Rows from block 13, named by matrix and row number. Each number is 128 + 24 x the weight over its row's rms, rounded and kept within 0 to 255. All counts start at 0. Numbers have three digits each.
# convs2: second depthwise width-13 conv (model.blocks.13.convs.2.weight, 320x1x13), a 13 kernel
convs2.0:085115119120129149173168156148139129131
convs2.1:142154168168161163152145137137131122131
convs2.2:096098103111118122126119119134144159184
convs2.3:167165165164157135123118121118116113108
convs2.4:070101131122122128124128107096093103128
convs2.5:145134128120113101092092096098103109103
convs2.6:101113115108108104115133152165168156152
convs2.7:085096110112129141155150134125119108081
convs2.8:105111118119129140151150138114096086080
convs2.9:076088104111121138144141135129136150163
convs2.10:135128121117125144174184159120106116141
convs2.11:131130133130132134132124106091081081095
convs2.12:136150140132126126137143138118094080075
convs2.13:147147142143153167163145133132125110080
convs2.14:134130136150162174168162147136122109118
convs2.15:163150127115112128133143135117100089077
convs2.16:129139151149141120112101104100095092090
convs2.17:125125123134149168180172148134129129143
convs2.18:114124130134128119122135145155168172178
convs2.19:109115111094082081106126136139143138141
convs2.20:154142138143150148143130112099093090090
convs2.21:143135132120118121106089075095127149153
convs2.22:119136146142135114098099096093089095126
convs2.23:103108124127138140151155158156160164157
convs2.24:162149135131120119105100090098104103098
convs2.25:146143138138135126139145143136107083069
convs2.26:162142137147154160162153139109104102107
convs2.27:122124117117123126131141151157165174174
convs2.28:161157150154151146134122115106103101091
convs2.29:117117114113108100096103119143156163169
convs2.30:087091093111121149154150135118109109109
convs2.31:143150162171172168139132122127132134119
convs2.32:145135124121124132140144129106089086074
convs2.33:145142134129125123126117108100087081086
convs2.34:140145145137122106093092094097103106108
convs2.35:162146136130145152156151136113106096084
convs2.36:137137137126118113104103102095096092088
convs2.37:131140141135137140144133112090081087097
convs2.38:142126120114112102100110131148153168176
convs2.39:108113125138144152151142129104088082099
convs2.40:181147138138151148127115110104104103098
convs2.41:090085093120140151135118110106100110139
convs2.42:096102122130147154160155146147140148170
convs2.43:126124129133138139124116118139166183176
convs2.44:080083089111127138136132134140152146136
convs2.45:196155135136139133136150155132118115109
convs2.46:172151135124113116133149149134106092085
convs2.47:137140150156162152141129116112102098082
convs2.48:183167156144125110105111121134134138151
convs2.49:182159148136137141138125117109104100096
convs2.50:155143143143144147147140128110101088079
convs2.51:177171154140128116108119126141149157147
convs2.52:086103121142157161145128116122139157166
convs2.53:094110114120117114113113128145160168172
convs2.54:125134137137136131103075094132157159157
convs2.55:126115109121133147159164165167158145139
convs2.56:127130139136132124112107100092088093088
convs2.57:157153158151156149129113105114110109086
convs2.58:072091110132155154152141139125127140143
convs2.59:114104098107109120127124126136150166182
convs2.60:128138147166168164157137111107102112139
convs2.61:176162159156136122110111127140146152149
convs2.62:131132121117119151174179169141126129139
convs2.63:137117114103100106125144158168167155140
convs2.64:142121106115136151162159143124101087093
convs2.65:078096112121135144143136128130131155176
convs2.66:139134137143145146144132119120118098057
convs2.67:139140133116114109121138156159158165177
convs2.68:182171147123117115128140146146139121095
convs2.69:072094111124119117099093109124132129118
convs2.70:096096099113131150152146123108098093107
convs2.71:105106111123134157165151126105096093104
convs2.72:107101088083091099118135125120123128113
convs2.73:151155149142134115101100093097099105108
convs2.74:062085110130141142145139133126122122121
convs2.75:085101112119123125125133135134147166179
convs2.76:128138146156149134130132140142119090065
convs2.77:121145155144117094085091100114118119105
convs2.78:185169152142142130127120120124118117092
convs2.79:120133137137139130106074073123148144134
convs2.80:130112097104137166173161138126129141157
convs2.81:136137144165169171153124104108110120114
convs2.82:151153151147141148140130109094082094122
convs2.83:080094105110115113114110114124143156161
convs2.84:152145142134128119110100099097095094094
convs2.85:111123131137141140135129113097087084084
convs2.86:117129138129121123133141135119097077071
convs2.87:125122125118116120116112110110095086071
convs2.88:119128130134139148150151137117101081076
convs2.89:122121121116131134136138144157165169182
convs2.90:181174159149141136117114114117117133140
convs2.91:084093102121148163148137115111107110114
convs2.92:185159138125115106099098112132144144132
convs2.93:137118110115128148161167166161154147143
convs2.94:093120130117097089095113134155156154136
convs2.95:135130125130131139138126112097087082081
convs2.96:133134122108096081087092104115130135128
convs2.97:183170158138118100108119131140136128117
convs2.98:151150144122112100087084097106120126129
convs2.99:124111107108110106108109128153170171151
convs2.100:074084096114139149148143124124127128140
convs2.101:126134139141136126116123118106090075082
convs2.102:116111123133153159168171158150143138143
convs2.103:172152137137130121122118114109110092080
convs2.104:161162153147142124110106129144154158165
convs2.105:125127111091089103115132134127118101077
convs2.106:107124137150150151146131126114100089077
convs2.107:078088094109123134132130117107119140160
convs2.108:162162158144113093091118140149144142136
convs2.109:113106104107136167173151132123128143165
convs2.110:132126124127126125110106119139160176184
convs2.111:127126124119114121144144139111093077079
convs2.112:138127131135136131126127123121132154208
convs2.113:121122125124119125141144132112092076077
convs2.114:113126127126116100092093106114113100082
convs2.115:136133132131134126109107096093093091086
convs2.116:123125125130136148162172167156152148153
convs2.117:128120112111111123125128120107090078082
convs2.118:136128144161155125096101109130147164167
convs2.119:152152142126121108104099095096101098104
convs2.120:159140129106094101118121126119108091082
convs2.121:113130138133119113103113124136153166190
convs2.122:161146140146154161162165150123108111119
convs2.123:146140144163172168145125104101110119126
convs2.124:167157146152154161142126104104108108111
convs2.125:102112116128129128123126139142159170186
convs2.126:102112108101099114135144156154158161154
convs2.127:140145160170169153130126128118103101107
convs2.128:165154131124125127127128121107095084084
convs2.129:157152144136124112102114129147164169164
convs2.130:123132140139143139131120108097090082085
convs2.131:128131132130132120105091083091099104101
convs2.132:117129137150156162157148125111101097087
convs2.133:066086100122132140134119115120129137149
convs2.134:091110130156168166156150136121112113119
convs2.135:097112115114109102111110131142159166170
convs2.136:168154151146138130126121114107105094085
convs2.137:170154150138130114101096097104113116103
convs2.138:085093098099106116119132127118129145167
convs2.139:156179178158136123121121120118119116115
convs2.140:159152140128120107107110105103096093094
convs2.141:097098115138153167162144130128137153162
convs2.142:151130125129136148162171172161146133135
convs2.143:126134141136126113103089091091093107107
convs2.144:191163145129126122125142154152145140135
convs2.145:076090109132156159147133121112110118136
convs2.146:192160137117116114115122134136128113092
convs2.147:106122118109115108111115130145157164184
convs2.148:129136129125112110113114126145165174179
convs2.149:133133130119114107107107131145166175172
convs2.150:147146146137127117114115098096083091104
convs2.151:125143142134108089086095106117114109096
convs2.152:137135114100089081087101118131132133129
convs2.153:124124126125129140149158160156160160174
convs2.154:115120120127137149151153143126109094067
convs2.155:133122123134148159168169158149147145156
convs2.156:078088099115140150153130116107108130139
convs2.157:081092105114133144155154133113110103108
convs2.158:171149134127118109106106114129146161174
convs2.159:190160134119113110110102111125143142142
convs2.160:170159148145148149139119107099098105112
convs2.161:131130131138137127106100095094090089100
convs2.162:122135142127115102096090091099104105104
convs2.163:154149141132118099102117134149161165167
convs2.164:114104103113130150157144124107097092088
convs2.165:136126119117117123142141142117100081070
convs2.166:204158131124119117109116127134134131138
convs2.167:087094098108126142146137138132145150171
convs2.168:157163159143111083092114134141140134120
convs2.169:106110116127138156161164159157150149150
convs2.170:142149135124112104100103107103098097087
convs2.171:085095104108111115121121131142152156167
convs2.172:070080104123144144142130127124128136151
convs2.173:093105124147171168150126108114126141154
convs2.174:135133139141136124107112131155171171171
convs2.175:146127116111115135155164161162161158145
convs2.176:157142128131135131139137129116100084070
convs2.177:117138136150166170156141130135145156166
convs2.178:158126110105103106111115123140151160176
convs2.179:114121122130134143152163168166158154150
convs2.180:128129120114116121117132143152163173181
convs2.181:131138139139133117104099091092095097100
convs2.182:109114109121130135136139151161171167164
convs2.183:134125105086090103130143137122102093100
convs2.184:131132131125113107097088091099097103110
convs2.185:112112114122132141151145129101084083095
convs2.186:152151141136129118097095106138154165165
convs2.187:161155157145130118111111129147163167156
convs2.188:169172171160146137136128124126128121107
convs2.189:152138138143165172169157142129135138145
convs2.190:117127133127119099083076092122137131114
convs2.191:150145136121109109123114109110108091072
convs2.192:143150140133125118125137139131113089061
convs2.193:151150142135123114108109106107094091086
convs2.194:094099107110119122118110101115142162173
convs2.195:114114124143163172170153130111108107116
convs2.196:096101121131133135132145152159158163169
convs2.197:147137135129129140158169148108091094097
convs2.198:076099108105109116139148138111108107102
convs2.199:128130141147143133125116101100092084086
convs2.200:124131125122117113119140157166170167163
convs2.201:105114124129141158163151137113100094088
convs2.202:083091100102111127128128126129140153166
convs2.203:091090096114146168157137117112118121130
convs2.204:186157147136125111116119128137128101088
convs2.205:137133137146150153144121095088091097105
convs2.206:139121116119127142154155153162163168157
convs2.207:165168156138107086096117135140137134129
convs2.208:163152127103084084102121135140134126114
convs2.209:113119124123133144155161162162157154162
convs2.210:156151151132124106104110126144161169163
convs2.211:131138139136130114094086091096104105104
convs2.212:128123123122117121124124130147170178178
convs2.213:126122115117120138151157164162165161154
convs2.214:092112121126135135134138139137153167185
convs2.215:179167154135122111105117134147149152145
convs2.216:087092103109134151155158152149144131121
convs2.217:130121119137176182158133118115122134155
convs2.218:067087105111129142138123113106116123129
convs2.219:091105101100104111117127134142150158166
convs2.220:120132138141140137130113103094087085091
convs2.221:139131128123126129116099101105127158193
convs2.222:123132138147165174172157134112114118118
convs2.223:097102117126143154154145129111098088096
convs2.224:123134143141133119103096088097094099101
convs2.225:100116116114112115131139150165170160161
convs2.226:082099110115114124131129138150160162161
convs2.227:125121122133143163171173162155141127136
convs2.228:120127130128110101093099119139153159178
convs2.229:157134117115127127125118122135154177183
convs2.230:169150136116093084096114139147144134123
convs2.231:091119135143141135114090089127156158154
convs2.232:105112136171185160128113121132137134119
convs2.233:151141134120118116126126146158169167173
convs2.234:158152149147137125114115130142162165173
convs2.235:184157145140130119120122127122114098086
convs2.236:078086103121136148145138124123137148163
convs2.237:117122113103095092101121143155154149164
convs2.238:182170152134125117116123136144150155149
convs2.239:084092115121133141146139124112095094099
convs2.240:148144143154166159137117109102101100100
convs2.241:171155141142141146135120105099098099098
convs2.242:095090100111117132142154155158150148145
convs2.243:153149136124127122121121131140159179177
convs2.244:171154143134133124131132128115098087084
convs2.245:130131135132128120112107100099092086084
convs2.246:158153147135124114105106127149162170158
convs2.247:123113112107112106109115133141154168180
convs2.248:151159150148137134122109106099098093093
convs2.249:114113119132140142123122125149169176174
convs2.250:136136133126115113115123133131130147208
convs2.251:082084095112135153148142124113112111129
convs2.252:083100112122128137142143149149155160163
convs2.253:093099105111121121121124139152163162165
convs2.254:183167150149143139131133143141134119095
convs2.255:102116131144158164166164157151137128123
convs2.256:082106115130131136136122125126136159188
convs2.257:132136147143134115107099096098102095088
convs2.258:112116128137133116104102110135162172174
convs2.259:105111115128142154161164145123111100086
convs2.260:089088093096113129124121101101110121133
convs2.261:133126104087082091116130129116124143161
convs2.262:069084096109118127140139140121121121130
convs2.263:118122123124120129131134132110086075079
convs2.264:096112125152166174157134116118130138159
convs2.265:182166149121099096107123129122116122138
convs2.266:088087084100111124124128125126126148155
convs2.267:085107114104102112127135150153151151164
convs2.268:122119123126141159171171163152147141144
convs2.269:131143142126091073084118138135133136146
convs2.270:140149152148132116103094087095098108123
convs2.271:104097096115147175164141124118112111118
convs2.272:172170158143116114117117127134126115085
convs2.273:183168153145135125115118117122119107097
convs2.274:087104126144165166150130114111119138160
convs2.275:133139144143132108093086091096107110111
convs2.276:152141138139146139134126118114107096062
convs2.277:099110118124126124132140154157168167165
convs2.278:139134134142150154168177164143133133147
convs2.279:081096108133157172154133119116122133135
convs2.280:139141140133124107100090090096099105106
convs2.281:163170168162139131130129127125109101105
convs2.282:147130128143153149124096081095116127091
convs2.283:076091109126144161146129120115131149155
convs2.284:162159157149138117110109114113109101087
convs2.285:097099110129145162171165142120115112123
convs2.286:158154140122103087090106133151150147140
convs2.287:155157154159168158137116110114117115100
convs2.288:156152151149150149139127121113105098079
convs2.289:143134126122121128118126138153167180173
convs2.290:092113117107104103115129144161162160150
convs2.291:129123123112106115131154151125096087077
convs2.292:107094090090100115130128118114118142166
convs2.293:125119123115118124121137145157172174169
convs2.294:163152147154154153151144125128126104083
convs2.295:116127143144138126110095083085095112121
convs2.296:130130134123113109102110116108106089071